Rows from block 5, named by matrix and row number. Each number is 500 + 50 x the weight over its row's rms, rounded and kept within 0 to 999. All counts start at 0. Numbers have three digits each. After the name is the row's rms in percent of the matrix's.
# b10: branch 1 pointwise conv (model.blocks.5.b1.0.weight, 36x144x1x1), inputs 0-71
b10.0 110:454559629540348464480494494498440527504526448446517508498522550505514504534549496476517428466628470567511517548488552568502364511490478554441473509576435551563435508532480461413509532512444576480540475512486530441507
b10.1 104:547467414387368514509507540748490499516490511492490513498451460534515469523447496518512509512443380574531415404475559600527524540535526552473427452497421509552551453563510481504527508535493480472405416463506525526479
b10.2 077:725473537556493612579447478487398515609515545491469501439542516537338570486505395525641503552576481559312366516467509539476537522481529471511510534462515499499489492488523454462508515468502470522498467471517446513479
b10.3 080:475535518582389641453513579484622482390535413504555517399404451502521448603511157514513504476500478494506464518516531516492512485480508505490518530493495479525495488466508541543513472495512487521486523505484536468506
b10.4 101:548465562454428491546536458472571542469522463492555483424559415471481418495531495482508587450384546490548453483449461426504444571535529471478432585549461540464532443537522380526511503483532568415533536440473488500466
b10.5 086:470475517461455414567478521467481470271374545550505509457520516504471478344515511485397538649487481574234463521511485505515514523487488508486509496502503503488520478474506504453505486505495521521503493495493521459488
b10.6 109:568603505561372484520526529489497509481517359467511551520460478429503488557550527495491445622526485415490506401502357478505458500508454508419607541537401439482526528417485519404498500574545460479506449504429564466489
b10.7 077:413493529493338511627338496504405595641459371517491481308588486525517550398486527501455502713520489527459457532522535541483551509512514527504530540485490497549496486496507500505470510454493493503498470493483454470493
b10.8 094:562500428426526516492484547465372503537456525463519499464621616476457593627483495487478544565415564491416543418542519481497375502508532571451607525528490505580492515457402513477543492580522517542530547511404515515506
b10.9 095:520500422454448516448471568471531483490544523502558639487520487532529436535394490559502496562528513500549529488498421495530623417423479450514660532466546469543543453571459605551517506522500473468471481398430438599549
b10.10 117:476459483509512490468474520472505483506489428444478462554410417510500589496504503456490473480499523431497455424503507493490546493466490413536483438448566523498503491544403587531480507484547588453521518450656572520491
b10.11 106:526527491525494450425522535493448570516478469465427476418352479506491566504485493472501527552465453479480546444506455497558571430526428515503561550513511534638566612490549453480479455438477457413437575535404517490443
b10.12 109:534441399455427530603502492486599475496506513436485448557491533484497525477489471428508559547374492413537536572521519514474451478609588539529506532441499442397460501350480534413482494529544478675492464490524578543451
b10.13 102:483523440475459506466509549583505468511522518438501468504465452497502485512560496462505465553504523467493511567539505559492468483407486526592503557469540511476407493490650507432546508589435476464469482535612499559518
b10.14 096:697509556469354469539422536501441484388479522492502487583453445500597586535562453513586518564557504553457387543487538502504489517495494534513502487463534504511506497509469481490464512485472529493500493512535487456508
b10.15 104:517554442491573512545476470499500470481465491502520526502433562490495463475525491455518449570504454423462551498468467497476507444570457457606492503463483409619581601474547489405591525591478518501456505384509598431599
b10.16 106:526473522495473492573449516454586458508527376513463553486472445562485478520521542591488490457459444560504448436481425522426517498539499541554527454524474481623424584499395464510508480438500540440487506523445477537435
b10.17 122:533498483488491496500516512495490542520502512491505491487525519485500568499469471487509483472483513480481546481487511511519499492504496474506485531488508526470500514507491492490511501494493524507519513491541496532496
b10.18 089:536516527556474526444518588532532436551498388482520538449431495473509390359515380523515485470513512533435585516546573500522499454525534522487553486505523465564467492496459492489549550555495479523493521486550550534497
b10.19 098:512566451457452528501481475502467457445529519484491495460494592485515399506475425594521469528495496546457362448482437421444474500545477493490477506410514434482536516488427511534516530538493423430499466510518554441507
b10.20 101:547558457490414461530459442436572525511476542506450601461419435468490479468512490421517521552419458542457536496408426459522507422418551495482526489533509389384584507536434490535444461472522483508519420456483406604446
b10.21 088:596526497470460517481562443497535489535305593525498541544482433491466476629492549485227492451539499515448713512517478499509520504501488489502498482508522516484492528481486514461487513492500532508513502535532524490509
b10.22 106:500473493503508533532476506558449545497448463462547479564404402458483604468477505502473569473455501472504524572502462453472516498494405486453500439424546440514485567703455455474456573467446458508404570418501460463555
b10.23 080:321502457490412586469684466520610511411450591503522552522475491494359379573485611498798544460492496556417494507489525511479512500509521531483502504459525509507488482482497506464492478478484489495507487512493498468510
b10.24 101:506515483536415490458514466519508531490502376474419488457460468523492543502563482472507618556389448438501490585463604476413550461517405618578547444529528485602529501429505546367500525506556427506427535610429448542486
b10.25 101:501516609614542485570396455675578405499501479416527568453591490411500515496460491470529599378514447522541472454438430519456453513614497532458475423392549480493509548583485538476490444532459545456456454469495532444492
b10.26 100:541443474576410478444503383590532527497509434460398559471449507596499456522522513489502493484533517503528463558483511493505566462545458520495474511425515420491515548498578494531489482517567480594515543459611601466429
b10.27 100:503521430433551495447428690600490549477511505446512588472537516520477456552512513457514355496401399474472500489510512501603594554524388475548487532469430415466508554505484499437487538475494509501413438489492463572507
b10.28 108:525658502485490504511512470461458574513481487453455549473486596524494461522583493475521492453443474535489507488504485444610561490433524431509601474531415403565523460511442485590484524534514536554519507455407392540472
b10.29 093:390497477498406489491601532533556497478283419511502517510526470510578497516501531528225525545526524537402443530476565522491503483504511484524483523489517477503493490484494463471498518489512491487485484499514487508457
b10.30 109:539478551634559464613461475339603505449491504431488480428553478468527632518463518454518480455563535566503501450537527479530460501515509487488508635409556435470404489505492428495532537495483453534401477502502473540611
b10.31 089:317525490405409606557414447541519619534694531569489491518513457469440629522542366505446504517520496444515460548500503510493485531536502478482495466506529501443541536508519476431495576494487514501495457497491527465506
b10.32 112:497543570491546502488524550425505625474480520342572567555513490428501500500462497563495380556446534513516517509509511578501504366478452493510480435486463472629454539576392592529529476587504455446573440452521561518454
b10.33 099:518458586539464509472517515563469531505505396487596500492487528558489469511487508495508422489491507482496522555518484376458537502424490585453560506428477506479519464498479537478417469420510481494476476505523478575556
b10.34 104:519408430537433489504553558517379435497503416619460515432462455533485496521468509502508520473457598395502507532453464475467474520419594550601481421406590563528544553524639505516543553551503430580528469526490510438563
b10.35 107:504516513536426478538517492517509494478506439485613449535561458418531460513458500483477449500416521462502461557514490552477516473532467401568511498546523434569521476485506456492504496558482524543426515477454567601538